{
  "encoder_arch": "inception",
  "model": "image captioner",
  "dataset": "views of escape-time and Newton fractals",
  "train_examples": 145000,
  "image_size": 48,
  "crop_scale_min": 1,
  "horizontal_flip": true,
  "color_jitter": 0.2,
  "cutout": 0.4,
  "tokenizer": "word",
  "vocab_size": 29,
  "encoder_norm": "batchnorm",
  "encoder_activation": "relu",
  "encoder_depths": [2, 2, 6, 2],
  "encoder_kernel_size": 3,
  "encoder_stem": "single",
  "encoder_widths": [128, 224, 384, 672],
  "fusion": "prefix",
  "label_smoothing": 0.05,
  "decoder_width": 128,
  "decoder_layers": 10,
  "decoder_norm": "layernorm_no_bias",
  "decoder_norm_position": "pre",
  "decoder_activation": "gelu",
  "decoder_mlp_ratio": 6,
  "decoder_head_dim": 48,
  "decoder_fused_qkv": false,
  "decoder_bias": "none",
  "decoder_qk_norm": true,
  "decoder_parallel_block": false,
  "decoder_inner_norm": false,
  "decoder_kv_group_size": 2,
  "decoder_positions": "rope",
  "decoder_prefix_bidirectional": false,
  "decoder_connector": "mlp",
  "decoder_tie_embeddings": false,
  "init": "small_normal",
  "residual_init": "zero_last",
  "optimizer": "soap",
  "beta2": 0.99,
  "lr": 0.0014,
  "beta1": 0.95,
  "shampoo_beta": 0.95,
  "eps": 1e-08,
  "precondition_frequency": 20,
  "max_precond_dim": 1536,
  "one_sided": false,
  "adamw_lr_other_params": 0.00078,
  "grad_clip": 1.0,
  "steps": 4000,
  "batch_size": 64,
  "epochs": 1.8,
  "lr_schedule": "wsd",
  "decay_fraction": 0.3,
  "final_lr_fraction": 0,
  "warmup_steps": 800,
  "weight_decay": 0.3,
  "adamw_weight_decay_other_params": 0
}
Rows from block 2 of the text decoder, named by matrix and row number. Rows with one number belong to one neuron. Each number is 200 + 40 x the weight over its row's rms, rounded and kept within 0 to 999. All counts start at 0. After the name is the row's rms in percent of the matrix's.
# fc1: MLP up (decoder.blocks.2.mlp.fc1.weight, 768x128), inputs 0-127
# fc2: MLP down (decoder.blocks.2.mlp.fc2.weight, 128x768, transposed), outputs 0-127
fc1.379,096,120,169,176,219,142,187,235,247,161,186,162,161,198,199,234,239,181,196,208,79,244,220,226,152,189,152,165,181,181,263,234,179,238,184,190,170,251,213,138,224,199,112,198,154,201,165,208,216,198,249,146,144,172,203,156,182,228,273,206,225,238,233,164,253,150,293,201,219,186,177,166,215,162,243,227,172,204,189,249,262,202,231,220,239,288,177,161,180,336,212,231,172,248,183,195,271,141,238,131,228,188,210,184,200,240,157,157,181,194,207,267,289,199,222,215,184,186,190,236,138,177,206,177,193,225,191,155,179
fc2.379,092,242,254,201,199,210,140,204,192,269,230,208,157,196,191,156,196,150,199,176,254,205,252,267,168,189,171,220,250,197,114,164,212,160,208,187,241,169,238,248,145,199,245,175,215,246,220,194,194,246,126,257,184,273,191,201,222,259,192,221,160,184,160,242,151,224,156,194,227,160,149,261,183,229,172,189,222,188,148,218,192,190,218,196,225,196,203,205,260,161,217,108,167,149,232,168,182,245,156,202,178,210,232,181,235,140,261,306,195,219,240,125,60,233,230,198,184,215,257,208,271,279,172,230,264,213,208,219,205
fc1.380,089,167,214,201,216,199,243,248,144,191,114,287,203,214,231,243,132,102,208,216,176,203,255,167,181,203,217,256,221,207,166,185,213,184,254,203,137,178,132,217,163,197,163,161,190,216,198,232,208,230,307,206,247,180,231,254,200,260,138,228,147,243,213,202,221,218,193,224,212,163,150,193,224,183,234,231,186,224,208,237,133,299,221,171,143,218,163,222,207,194,199,256,221,323,192,165,205,176,251,179,211,170,226,133,222,148,288,205,262,196,226,231,227,211,149,152,205,207,322,181,213,225,210,206,210,153,214,195,200
fc2.380,091,215,216,189,256,225,209,200,186,248,208,185,189,280,167,141,294,225,153,232,234,202,143,270,249,219,151,207,218,201,170,178,198,179,178,209,278,216,244,170,227,180,196,255,159,182,161,211,154,193,155,138,163,152,181,104,220,225,177,178,206,133,177,246,130,210,221,180,213,275,177,186,118,234,182,234,165,229,212,163,222,147,193,261,257,172,239,191,159,230,212,223,235,161,216,243,160,280,151,159,249,169,259,163,144,180,206,246,213,193,189,166,180,210,183,203,174,207,70,227,208,124,170,190,243,181,172,132,161
fc1.381,085,214,240,195,196,199,164,242,241,254,178,152,181,164,259,231,194,191,236,205,276,261,139,194,156,161,205,239,220,236,220,239,181,260,232,214,217,238,161,134,213,136,256,229,191,160,238,192,145,206,231,105,172,144,217,183,195,123,195,193,168,211,232,245,226,141,221,236,261,201,188,172,177,296,277,278,240,210,208,233,152,172,195,188,230,114,151,158,140,215,170,220,235,143,147,135,251,179,197,241,253,210,166,151,214,139,169,245,224,228,214,208,199,241,144,232,222,180,210,211,150,232,172,160,172,280,167,250,214
fc2.381,079,211,163,286,166,177,198,133,207,192,147,184,237,215,160,216,244,176,227,265,165,126,181,184,214,197,216,221,213,209,239,190,209,165,250,185,213,224,235,271,197,239,245,171,197,281,191,170,211,225,242,266,165,238,111,210,209,233,159,222,160,216,217,165,268,236,194,143,165,185,193,197,185,177,173,140,169,209,200,214,247,273,254,229,196,274,269,253,158,271,158,220,151,259,234,249,167,199,192,158,198,167,251,271,229,180,204,160,273,225,251,144,194,186,196,167,125,222,240,230,239,144,282,206,268,132,241,186,192
fc1.382,104,138,194,210,203,248,177,148,127,182,202,181,154,108,241,175,191,201,171,214,161,160,238,169,198,189,153,190,165,229,136,217,157,210,261,195,191,245,188,231,176,193,188,166,196,218,215,169,229,173,232,132,173,255,206,237,227,168,131,150,159,235,229,164,194,188,192,133,154,261,183,212,208,156,178,221,148,185,264,188,168,173,229,174,175,180,197,145,98,210,221,208,194,188,223,217,175,218,128,183,248,222,181,148,185,119,234,151,206,164,202,201,176,143,222,159,82,86,254,233,112,110,192,248,224,175,194,170,203
fc2.382,106,226,218,157,179,140,197,173,164,253,178,193,225,262,168,174,247,175,244,220,255,153,189,255,179,124,219,181,248,125,169,201,189,120,149,194,208,197,145,76,181,272,247,242,228,201,152,262,190,172,203,299,240,237,160,138,136,190,251,225,171,166,204,221,164,209,238,167,168,136,221,167,220,120,191,200,247,201,156,242,182,219,162,247,238,272,239,158,248,172,181,200,182,199,186,143,177,219,153,215,156,216,181,163,167,228,146,195,143,217,228,163,213,217,192,212,261,195,185,139,250,182,207,163,166,224,162,186,128
fc1.383,085,206,168,174,193,170,131,196,236,177,290,253,230,145,185,171,245,252,205,208,202,262,253,241,179,122,180,135,239,232,217,188,181,206,220,183,223,188,198,276,212,227,187,219,176,186,274,251,212,265,217,198,130,178,140,197,204,206,289,188,176,166,196,248,161,220,242,278,206,156,209,109,170,191,315,194,206,264,240,199,313,230,225,184,211,181,229,224,183,210,160,205,253,157,261,208,213,188,163,257,256,178,204,193,137,228,189,202,228,230,260,202,193,243,168,223,184,179,173,228,161,240,220,158,199,109,246,165,181
fc2.383,086,208,245,152,187,198,200,166,178,198,183,150,199,237,232,196,123,161,236,254,165,210,133,127,252,290,205,190,154,237,116,225,255,134,192,242,216,228,194,206,271,165,206,216,214,231,136,222,197,179,202,186,251,288,220,252,223,170,167,163,289,226,137,203,174,152,158,223,166,234,223,281,235,236,186,185,225,160,216,147,117,195,181,206,208,272,125,201,231,150,225,198,202,235,142,182,197,206,229,135,181,246,188,172,246,242,223,199,173,172,127,162,216,157,291,180,208,199,213,198,205,155,249,210,212,241,266,241,225
fc1.384,088,266,168,271,217,175,126,208,175,197,188,231,233,269,163,275,170,114,230,250,172,177,182,248,190,165,203,164,170,137,211,241,128,226,207,220,228,202,200,156,145,172,181,257,223,174,190,317,165,199,190,219,218,192,168,146,182,200,184,242,230,227,205,180,111,231,187,271,202,284,250,166,203,236,206,251,175,207,211,197,232,171,180,152,153,212,201,216,207,249,291,208,121,220,226,155,149,187,220,194,287,277,196,227,230,208,229,262,169,228,185,181,115,196,160,170,174,253,160,183,182,244,176,186,160,191,182,254,166
fc2.384,083,204,184,190,151,320,287,209,282,168,138,117,224,193,200,162,251,255,182,126,236,248,212,110,206,199,218,243,222,229,206,173,246,225,193,223,237,236,223,267,264,210,238,172,185,225,209,179,200,235,219,195,195,162,185,229,223,214,208,166,135,164,213,229,284,216,192,164,173,180,130,220,197,162,175,191,211,259,194,223,127,227,213,216,235,152,200,154,209,168,141,199,290,190,155,243,210,153,221,216,148,165,234,195,149,159,131,182,252,176,211,242,271,237,216,275,273,169,212,210,247,195,185,180,255,205,244,172,195
fc1.385,086,212,187,188,175,180,175,176,254,254,155,170,200,142,251,220,220,158,200,217,173,254,215,220,190,224,173,160,197,223,192,195,213,167,64,207,255,225,158,205,175,173,137,170,224,259,171,232,120,170,229,183,183,222,173,222,218,144,174,118,203,109,173,191,141,164,170,163,170,177,191,219,220,265,232,323,217,196,100,180,198,205,192,150,167,180,171,179,135,222,195,209,203,189,246,172,219,166,112,157,197,107,199,256,240,154,265,180,194,256,226,191,252,150,161,215,167,233,158,193,123,214,203,204,204,210,208,186,248
fc2.385,079,191,237,168,268,253,248,220,166,189,224,207,212,227,163,225,132,166,198,180,215,153,168,169,211,221,189,234,202,247,243,197,160,172,302,166,168,200,170,130,310,244,242,216,191,135,173,138,261,253,197,138,191,158,212,211,150,274,176,264,211,233,240,218,224,213,242,276,182,225,178,215,167,123,233,158,163,153,268,183,245,175,212,217,212,181,203,151,274,192,236,176,250,251,174,228,205,199,269,201,206,295,184,137,161,170,161,243,219,125,239,225,176,226,223,188,212,165,183,224,216,195,152,191,200,158,245,270,164
fc1.386,127,161,202,221,192,153,169,172,174,204,265,169,234,215,229,211,254,238,125,163,204,231,239,244,183,166,245,148,203,208,154,148,191,99,232,185,162,254,174,167,193,198,241,240,227,165,146,232,144,142,203,189,174,232,153,161,199,199,240,198,150,139,156,215,218,193,223,164,248,185,248,185,215,223,188,212,240,241,230,196,194,160,141,222,112,159,166,195,99,204,291,201,123,146,220,195,274,187,199,162,148,178,244,249,267,196,153,214,151,210,188,172,146,267,138,252,219,131,174,146,144,220,241,171,229,159,175,240,207
fc2.386,133,245,204,193,197,218,211,219,199,197,173,226,178,166,156,144,170,189,288,209,200,176,137,93,169,227,120,202,165,237,246,221,208,231,191,198,248,227,141,216,158,253,172,166,188,199,226,146,223,260,136,197,223,198,257,202,161,219,182,201,208,220,184,231,164,218,147,239,176,205,157,236,238,207,218,226,247,182,181,194,202,215,244,148,262,191,186,199,328,170,103,186,296,238,139,193,181,158,199,238,241,203,172,185,126,140,249,171,250,168,202,211,225,138,215,108,159,254,219,229,256,193,189,227,140,228,238,169,135
fc1.387,087,199,83,271,228,179,155,168,202,154,202,217,246,175,190,196,202,245,167,233,192,207,248,279,186,211,290,233,179,212,136,138,194,230,260,232,196,178,249,218,267,172,180,148,165,192,214,183,192,227,243,101,222,258,163,172,235,198,200,185,200,179,216,113,249,311,214,137,212,238,203,186,164,184,219,213,124,219,182,168,202,170,276,240,203,235,204,160,220,204,185,125,198,173,166,188,214,225,204,268,225,293,207,136,232,165,220,177,263,206,180,184,195,299,176,158,235,189,238,183,191,229,237,257,212,209,236,211,200
fc2.387,090,215,239,210,140,219,229,202,252,242,238,172,261,185,202,169,174,197,208,204,242,236,142,167,232,186,147,125,157,185,224,206,167,215,183,192,253,205,200,172,157,256,229,327,230,222,196,204,201,167,182,319,200,181,241,252,245,175,237,206,163,162,206,291,223,169,205,218,197,185,210,266,299,201,276,185,238,160,237,190,196,272,167,193,239,258,230,223,158,235,250,248,165,263,246,195,248,187,252,245,167,152,268,270,146,205,247,216,152,246,244,180,153,215,205,255,181,230,190,186,211,249,195,179,133,214,208,203,208
fc1.388,116,170,138,161,200,141,217,217,215,255,165,164,91,174,238,211,170,141,103,253,190,208,232,219,204,162,214,207,235,165,149,181,173,253,229,259,205,242,303,131,218,244,154,161,221,192,127,114,114,104,242,152,234,236,198,207,177,198,151,172,216,206,214,193,222,171,196,178,210,169,172,222,213,193,171,141,201,183,223,187,215,222,219,243,209,217,165,217,220,262,235,185,173,156,180,202,186,181,172,99,216,189,245,193,286,140,185,167,174,189,258,182,189,193,178,192,267,183,241,156,120,201,269,160,179,232,191,212,198
fc2.388,098,227,164,205,127,122,257,161,182,217,258,213,216,175,181,203,162,180,264,204,130,232,229,177,217,323,208,183,156,208,235,224,283,158,192,171,120,257,221,158,280,132,205,192,186,185,146,224,245,242,214,244,195,195,201,192,263,190,190,189,139,152,200,152,206,217,214,179,199,176,215,264,225,211,157,221,235,165,158,211,203,194,180,225,203,235,176,218,150,138,185,231,200,229,191,174,318,201,172,231,222,140,174,212,130,200,266,215,225,223,150,207,204,208,195,293,188,172,200,295,256,218,202,182,120,173,224,262,179
fc1.389,092,204,269,119,248,177,228,227,156,151,193,151,228,335,217,237,193,185,140,236,296,157,170,200,268,217,233,224,237,231,140,223,154,210,257,177,170,171,217,230,209,227,188,265,208,200,254,159,210,187,203,213,184,237,178,127,228,163,204,115,91,246,195,114,192,230,221,167,260,255,189,229,154,161,173,174,225,194,253,174,174,207,165,248,195,173,170,136,220,216,179,236,221,163,219,234,213,232,200,143,187,229,202,193,150,170,153,175,173,211,199,171,207,219,264,253,183,199,160,264,144,223,203,186,165,211,261,233,157
fc2.389,089,215,143,284,101,208,156,177,259,190,196,225,262,104,230,191,252,219,186,176,128,205,265,255,90,139,147,187,163,188,180,175,258,163,129,214,178,212,187,201,105,171,224,195,201,190,194,248,172,212,206,167,169,180,180,232,219,211,192,229,224,221,178,239,134,228,177,232,173,149,245,150,242,240,197,259,183,236,160,258,225,200,211,141,160,256,268,219,216,195,208,193,206,142,152,127,205,181,212,230,225,165,253,222,213,198,255,219,210,220,160,160,240,177,170,157,208,259,257,191,170,211,211,305,184,205,182,170,175
fc1.390,083,165,206,128,206,174,179,251,120,247,245,259,183,182,252,189,235,204,162,213,171,238,230,191,224,188,199,222,211,209,135,140,176,169,316,215,213,223,170,252,235,127,229,253,208,189,322,217,230,240,189,207,161,252,150,181,179,234,152,232,233,215,204,183,206,282,179,225,228,237,190,163,191,167,112,194,260,238,219,155,253,220,203,264,196,203,263,222,162,259,204,184,186,173,154,218,132,251,190,203,229,185,221,266,250,221,236,225,200,188,203,264,204,209,222,155,216,175,209,167,132,238,243,258,229,307,176,230,182
fc2.390,089,274,204,226,278,210,188,204,200,211,260,172,167,240,180,236,139,243,243,268,243,205,177,211,152,228,174,144,169,156,272,277,273,255,145,206,200,167,188,243,136,257,159,160,182,201,142,219,165,198,211,268,211,151,245,209,214,199,250,132,219,154,208,199,182,215,201,174,176,148,216,228,222,178,252,200,217,172,209,196,223,184,195,152,176,186,153,220,280,206,233,293,200,203,214,179,270,222,254,212,198,156,121,99,158,287,164,215,231,220,222,115,155,239,178,200,194,214,200,230,259,137,166,176,177,162,220,175,219
fc1.391,106,184,300,187,190,255,229,178,233,126,198,199,247,169,199,158,216,262,160,214,245,162,240,208,163,155,135,244,199,232,174,220,245,207,169,262,223,264,158,257,150,221,161,193,139,228,197,191,144,248,222,100,233,191,117,271,132,200,174,202,194,168,241,192,215,208,245,178,226,195,250,181,224,160,230,230,201,196,204,215,168,264,279,253,255,154,181,240,210,203,222,236,189,179,253,198,159,194,224,137,212,265,169,187,169,184,269,253,190,153,192,185,166,177,119,223,223,267,179,212,211,158,238,248,112,193,249,243,221
fc2.391,100,282,156,245,234,167,162,214,206,245,202,278,141,194,221,236,191,156,188,152,222,197,206,107,246,213,239,212,201,171,200,214,221,238,192,182,164,206,243,201,231,158,193,220,288,143,187,216,249,245,181,228,283,170,271,126,247,191,211,201,263,301,199,177,209,249,144,247,168,170,186,247,161,175,154,180,197,209,124,222,138,184,203,173,178,240,169,124,210,194,268,171,242,207,202,193,239,184,136,257,209,153,168,270,236,184,195,165,135,206,175,159,270,185,199,183,223,96,205,212,205,215,177,213,222,171,196,151,131
fc1.392,084,245,183,224,201,174,174,177,209,182,232,243,285,224,254,267,302,192,187,202,196,225,244,102,214,216,143,204,150,213,211,168,163,228,225,198,169,223,173,226,221,287,227,215,189,176,145,207,205,194,156,245,153,227,183,168,267,157,222,223,172,200,240,236,220,142,262,224,260,270,186,163,175,205,194,162,178,228,190,180,146,258,254,208,282,241,222,176,179,178,244,186,211,266,247,181,194,199,233,218,219,141,242,152,137,170,104,194,169,213,211,272,196,297,246,164,216,265,252,166,210,206,147,190,255,158,207,257,188
fc2.392,079,147,229,219,249,219,180,236,224,188,211,206,128,200,144,172,136,245,224,198,246,170,206,296,152,183,276,192,214,219,205,205,262,211,185,242,249,156,205,156,146,236,201,189,219,225,250,214,272,163,239,187,248,182,204,261,129,216,210,230,223,196,167,164,183,240,226,225,175,143,196,277,176,255,191,277,282,230,233,282,224,210,151,253,182,205,243,207,204,262,198,228,162,163,149,170,218,220,187,206,152,225,159,248,275,239,259,229,238,187,234,161,195,166,218,207,190,145,205,205,226,249,331,189,226,233,246,134,193
fc1.393,099,253,195,251,176,245,238,239,225,210,207,221,212,161,204,294,232,175,198,175,216,171,189,190,201,195,202,195,250,272,131,215,166,211,259,255,216,229,193,177,225,241,189,166,168,190,207,172,247,148,160,193,167,204,254,219,161,268,300,214,198,201,176,190,286,221,161,182,259,200,126,236,286,203,204,233,234,244,249,268,192,205,282,213,260,195,122,214,163,226,102,243,222,247,148,191,212,204,234,202,146,167,216,147,259,226,178,189,194,233,252,199,232,237,144,227,231,176,100,164,132,191,196,216,234,194,255,253,174
fc2.393,096,162,161,251,216,155,202,134,223,225,161,179,203,185,179,235,163,206,224,238,174,242,211,245,152,174,120,141,157,201,160,95,223,209,192,214,247,226,132,175,224,223,243,250,188,229,177,198,181,186,175,251,181,198,169,248,198,171,162,224,122,229,180,224,150,173,193,170,241,170,180,190,139,164,121,157,134,169,139,182,233,216,107,216,197,241,134,200,210,216,259,233,209,179,170,213,196,165,227,253,189,234,220,224,150,209,217,201,149,153,223,176,78,143,222,185,159,225,219,276,239,147,228,144,172,225,181,89,215
fc1.394,079,196,250,224,152,155,220,212,124,245,229,204,219,215,201,189,249,214,205,181,238,130,206,201,183,215,214,224,283,221,195,237,228,157,245,174,175,198,279,225,252,155,212,177,233,195,209,137,242,269,211,185,258,205,161,181,197,166,273,257,220,243,246,187,176,230,238,202,209,233,179,197,130,206,230,225,221,206,174,202,177,297,193,183,201,233,203,138,191,182,194,232,261,164,205,117,166,176,221,281,251,224,134,227,247,220,280,227,197,143,279,180,264,265,246,219,193,285,129,222,261,221,226,204,249,152,254,261,167
fc2.394,084,190,182,180,250,237,197,143,237,156,158,190,171,204,225,192,206,115,122,230,186,212,202,150,218,161,240,168,153,155,152,193,138,230,193,163,186,200,136,147,184,185,86,197,241,167,187,214,144,209,223,154,140,162,165,180,194,174,143,148,186,201,176,262,161,210,185,222,182,126,208,152,189,214,222,180,166,196,230,174,162,72,185,167,139,182,209,206,266,188,186,155,97,196,153,208,244,200,206,126,161,110,218,172,167,184,160,164,193,248,120,185,131,203,151,190,184,207,197,230,132,182,170,248,162,201,194,167,198
fc1.395,094,198,181,135,246,197,163,159,165,173,112,223,194,241,109,255,244,161,175,270,157,178,205,220,100,267,227,131,116,226,182,123,175,165,146,148,207,159,173,199,245,228,190,237,160,196,181,229,215,219,188,208,212,213,225,179,143,181,195,230,168,201,236,133,207,196,237,198,188,190,247,221,158,195,156,190,192,177,195,200,150,141,235,211,120,242,214,237,204,190,206,195,168,236,184,55,235,220,211,178,160,214,197,154,188,170,201,164,268,145,156,272,136,200,156,211,189,212,181,217,128,172,212,247,140,234,239,177,173
fc2.395,089,196,290,276,156,216,233,214,210,177,278,220,191,181,254,179,173,230,246,116,185,207,199,161,298,139,161,258,274,202,211,216,203,218,199,233,255,230,282,170,239,252,202,193,205,219,178,151,168,210,161,231,149,179,207,202,197,189,192,200,213,200,182,264,191,218,178,189,231,213,134,178,180,274,263,166,268,218,214,253,175,228,142,184,266,124,231,179,194,197,218,189,231,214,176,301,146,178,229,189,161,160,215,207,253,243,178,284,173,254,183,192,291,177,221,188,190,187,201,154,279,244,226,187,240,157,197,139,177
fc1.396,162,242,196,208,186,246,222,144,146,231,194,234,187,244,230,213,159,169,210,190,236,269,260,206,211,176,224,264,178,182,156,237,162,180,203,254,197,210,255,291,187,184,151,190,193,152,208,265,182,187,205,176,97,116,226,230,216,218,166,230,142,182,230,189,117,229,199,182,231,285,157,222,273,219,208,191,240,170,248,227,161,188,189,191,176,279,178,145,121,200,236,219,112,199,188,166,195,184,161,142,199,251,235,236,251,209,152,240,246,147,176,173,184,138,156,311,231,225,259,171,177,160,175,203,254,184,200,224,182
fc2.396,177,211,234,205,191,265,202,182,154,227,236,217,281,224,230,197,154,186,167,166,188,266,259,138,254,195,221,243,209,214,177,172,137,131,247,216,232,192,247,313,204,198,201,185,226,167,166,216,265,230,241,202,173,141,219,187,136,228,129,276,192,231,221,243,159,222,240,178,212,255,235,147,222,246,158,182,255,168,252,275,217,165,191,196,208,251,166,206,201,249,212,172,117,179,261,164,212,187,161,248,167,281,165,234,239,187,155,218,267,228,198,157,190,185,165,259,265,219,220,164,129,193,144,205,186,167,243,265,180
fc1.397,076,155,250,259,148,137,186,215,162,258,236,166,170,215,198,187,224,219,213,142,206,185,170,289,226,252,200,222,279,152,236,273,234,227,154,209,181,152,231,236,201,204,198,191,236,167,194,184,154,203,201,207,175,200,221,227,175,156,166,216,203,221,256,198,193,226,242,218,193,200,188,224,244,209,231,171,196,247,173,315,224,231,144,287,256,224,166,226,219,258,154,187,134,158,210,212,245,207,181,159,228,168,183,192,199,185,314,128,116,208,283,176,269,225,195,176,243,170,153,236,137,175,175,194,256,295,237,192,231
fc2.397,080,255,203,103,235,223,201,175,258,239,158,274,163,215,215,241,234,144,182,268,218,148,290,123,209,182,259,194,171,216,176,131,154,149,221,150,230,250,226,188,145,204,207,241,288,165,205,209,227,176,191,168,275,249,151,210,217,256,247,208,177,149,181,226,171,240,241,135,229,230,196,205,183,176,180,307,219,176,148,137,193,160,240,160,188,167,232,218,206,168,248,199,254,188,110,177,140,161,206,232,210,232,179,193,160,177,151,193,203,179,153,237,209,219,198,185,172,210,238,192,289,226,190,183,158,177,143,242,211
fc1.398,082,189,189,222,108,191,197,188,186,184,138,211,223,243,169,247,302,218,178,177,131,251,221,212,187,273,186,150,187,194,222,192,199,204,252,145,234,202,208,253,210,119,203,213,142,180,227,154,168,269,227,220,176,180,229,155,209,256,227,223,157,275,240,225,179,193,139,185,232,190,200,217,293,191,236,203,254,237,245,158,263,250,289,207,173,203,218,233,220,234,187,275,244,266,179,173,247,118,155,240,144,189,169,215,250,188,245,194,123,213,208,225,228,224,215,205,123,166,137,153,213,152,245,228,188,192,222,142,167
fc2.398,079,220,180,195,173,173,237,233,222,177,252,180,182,201,252,171,181,207,233,253,198,148,108,98,184,105,153,269,224,174,161,151,250,212,161,181,159,185,190,158,172,246,173,227,232,157,205,211,215,131,244,162,200,219,190,224,190,102,199,146,197,130,163,140,197,244,221,193,228,197,165,162,138,147,186,203,133,201,169,199,195,152,132,156,232,178,172,103,162,203,224,178,190,152,238,174,236,257,198,204,251,238,245,145,116,158,213,234,275,224,200,197,168,206,167,152,248,224,243,190,201,270,188,194,153,216,177,218,261
fc1.399,240,165,221,163,219,147,107,146,213,190,199,210,125,169,175,175,202,255,226,252,224,140,235,238,201,157,186,214,226,195,178,276,219,199,136,240,124,213,145,134,229,215,154,244,218,173,252,244,145,285,186,254,159,175,188,180,162,241,213,205,163,158,209,135,207,209,200,202,229,154,216,259,184,179,206,205,166,256,156,235,187,211,191,230,229,223,205,158,202,255,171,178,317,207,167,145,275,186,222,275,256,242,234,144,227,192,167,244,217,221,170,195,164,187,217,202,268,199,180,199,171,141,188,204,241,185,323,152,209
fc2.399,265,99,208,123,228,154,150,183,194,189,184,184,130,204,197,209,160,125,201,176,184,208,225,258,143,144,165,121,224,231,237,239,232,215,116,256,177,185,205,141,222,182,174,220,241,239,278,211,158,207,199,299,191,244,227,181,188,227,242,211,213,198,154,182,256,216,120,190,240,192,172,280,228,147,241,222,135,226,186,238,183,209,244,212,240,173,213,180,175,274,205,160,277,247,157,117,229,197,204,178,236,262,151,161,199,178,137,154,189,204,172,239,146,160,213,200,260,161,214,243,180,191,237,180,241,246,228,183,187
fc1.400,104,156,261,199,216,236,147,215,176,208,211,231,141,200,214,206,236,223,206,201,199,221,132,222,220,224,208,252,211,217,213,259,249,248,197,222,242,246,206,213,188,178,223,233,179,162,333,239,190,232,261,183,197,196,158,238,179,140,213,217,224,166,198,305,211,173,223,254,266,238,233,122,231,98,239,247,162,207,190,244,277,170,255,240,180,230,261,172,186,224,168,245,236,250,172,223,134,149,189,279,239,195,245,180,224,226,214,215,234,264,220,217,175,208,256,175,199,214,217,202,162,213,165,238,267,204,237,101,261
fc2.400,097,215,183,171,152,214,254,135,243,175,242,113,274,127,197,192,183,227,145,190,222,205,221,256,242,210,259,194,166,199,193,202,139,182,164,168,157,185,191,142,205,237,187,193,269,212,64,149,161,184,187,282,226,227,243,177,193,276,179,218,186,207,200,145,201,246,223,211,178,202,160,290,161,235,205,177,217,168,246,182,171,229,135,210,252,234,177,191,206,123,229,211,201,199,202,188,235,229,202,160,184,214,123,249,182,196,199,233,134,210,179,175,218,178,166,196,247,234,224,173,262,231,192,186,176,246,202,339,140
fc1.401,100,162,184,131,215,215,202,189,205,133,125,170,182,201,239,182,215,208,193,248,265,174,156,175,182,190,181,262,199,210,192,213,189,228,234,125,116,166,209,226,275,219,204,162,188,193,188,198,182,212,107,192,125,253,226,179,155,234,232,261,127,225,180,261,220,189,253,261,259,191,224,273,197,158,133,151,218,270,239,192,257,212,145,200,239,190,160,191,165,185,271,220,180,161,226,145,227,225,195,215,239,189,166,214,133,244,117,201,198,152,257,192,225,278,200,214,199,278,193,255,133,245,163,176,158,218,226,257,192
fc2.401,093,234,232,201,163,195,138,184,175,235,270,226,202,174,211,236,219,191,187,146,140,166,210,237,189,132,170,92,207,201,205,117,209,149,182,222,188,210,211,234,101,181,161,175,236,239,259,255,195,160,228,208,201,179,134,256,189,192,243,196,203,135,180,139,242,176,112,213,224,138,122,192,229,222,260,160,199,203,200,188,218,170,248,119,187,207,222,243,197,221,159,239,206,191,190,203,156,149,169,143,142,159,212,221,202,110,255,249,145,175,113,154,163,200,185,176,127,172,218,172,270,167,234,255,214,200,199,167,177
fc1.402,097,127,195,230,169,250,210,151,154,202,155,280,162,226,165,199,197,270,168,207,190,190,128,282,251,123,232,206,208,220,177,177,261,215,244,210,156,240,171,238,215,198,195,278,138,243,164,198,206,214,193,227,119,211,167,174,227,331,193,161,139,198,258,248,212,238,216,213,222,176,200,201,228,192,169,245,198,220,186,187,224,243,207,278,195,148,267,164,256,192,192,222,218,149,246,223,208,117,213,219,226,171,145,244,185,132,197,182,248,205,190,186,188,262,203,137,248,226,191,197,131,173,252,209,209,114,230,159,226
fc2.402,093,228,180,245,166,209,204,212,270,301,205,141,240,213,195,167,189,177,218,208,239,207,254,203,221,246,180,135,195,246,232,211,106,185,239,204,210,168,226,226,147,167,173,191,292,167,223,260,228,231,237,144,253,235,200,262,193,110,222,213,295,210,106,185,244,179,181,235,185,194,201,212,190,129,268,205,191,212,193,162,147,130,217,157,199,207,186,219,191,228,128,234,183,227,140,173,206,232,197,177,221,176,241,176,244,268,264,195,163,156,200,224,214,252,188,257,161,199,198,241,225,237,154,245,184,308,183,263,175
fc1.403,096,206,194,211,111,240,262,190,199,239,250,169,171,216,194,218,191,230,180,189,227,220,185,170,203,187,220,182,248,190,129,181,181,170,196,184,211,221,248,179,207,187,236,174,162,198,157,240,205,135,175,249,166,225,176,126,133,149,181,210,232,202,181,221,190,218,224,159,214,231,158,248,170,184,190,189,272,216,263,152,202,273,253,197,172,133,172,228,75,211,150,166,168,246,210,235,162,226,79,203,184,155,183,171,198,286,229,225,182,190,277,179,202,234,113,198,136,163,209,178,148,200,154,248,196,276,219,142,107
fc2.403,107,165,186,168,165,149,118,227,138,152,149,173,186,162,202,176,178,161,214,232,182,211,168,217,205,183,159,156,161,182,265,183,199,118,188,119,212,183,155,230,153,198,164,161,142,202,231,218,222,137,207,162,247,183,198,216,195,211,188,159,193,200,162,175,188,225,147,294,150,169,204,176,205,209,214,183,119,209,176,183,130,175,100,217,244,269,178,103,230,184,185,245,220,173,205,136,224,180,218,178,180,205,164,201,198,146,151,149,251,232,175,168,147,143,262,202,213,211,218,145,237,169,276,117,216,200,160,145,297
fc1.404,102,150,163,203,204,173,163,108,211,181,176,246,208,202,152,258,128,189,235,160,152,256,244,237,159,182,182,223,131,215,227,184,171,194,181,159,245,236,205,167,218,158,206,218,224,180,185,183,137,196,187,201,219,234,253,221,189,148,229,203,202,99,244,140,206,118,211,165,215,276,277,216,218,232,178,224,302,216,156,173,196,262,195,204,168,210,217,182,157,212,168,302,167,177,148,140,223,223,205,291,184,106,232,176,271,181,213,192,224,208,250,256,124,190,171,202,213,207,173,189,193,219,243,140,218,199,156,269,176
fc2.404,095,194,197,181,208,268,282,310,187,185,204,142,190,179,255,122,260,163,170,156,224,159,200,135,226,225,173,187,253,164,212,210,217,166,238,252,224,219,165,209,206,221,260,232,154,245,152,186,296,162,154,220,149,128,189,201,173,246,102,232,170,256,158,218,214,252,227,248,170,184,147,264,202,227,224,214,143,174,214,225,176,152,193,197,228,163,142,207,215,159,217,154,189,239,219,273,150,182,247,179,187,279,179,164,124,218,181,218,169,245,155,159,237,251,211,175,188,187,228,223,194,238,147,206,221,204,266,143,199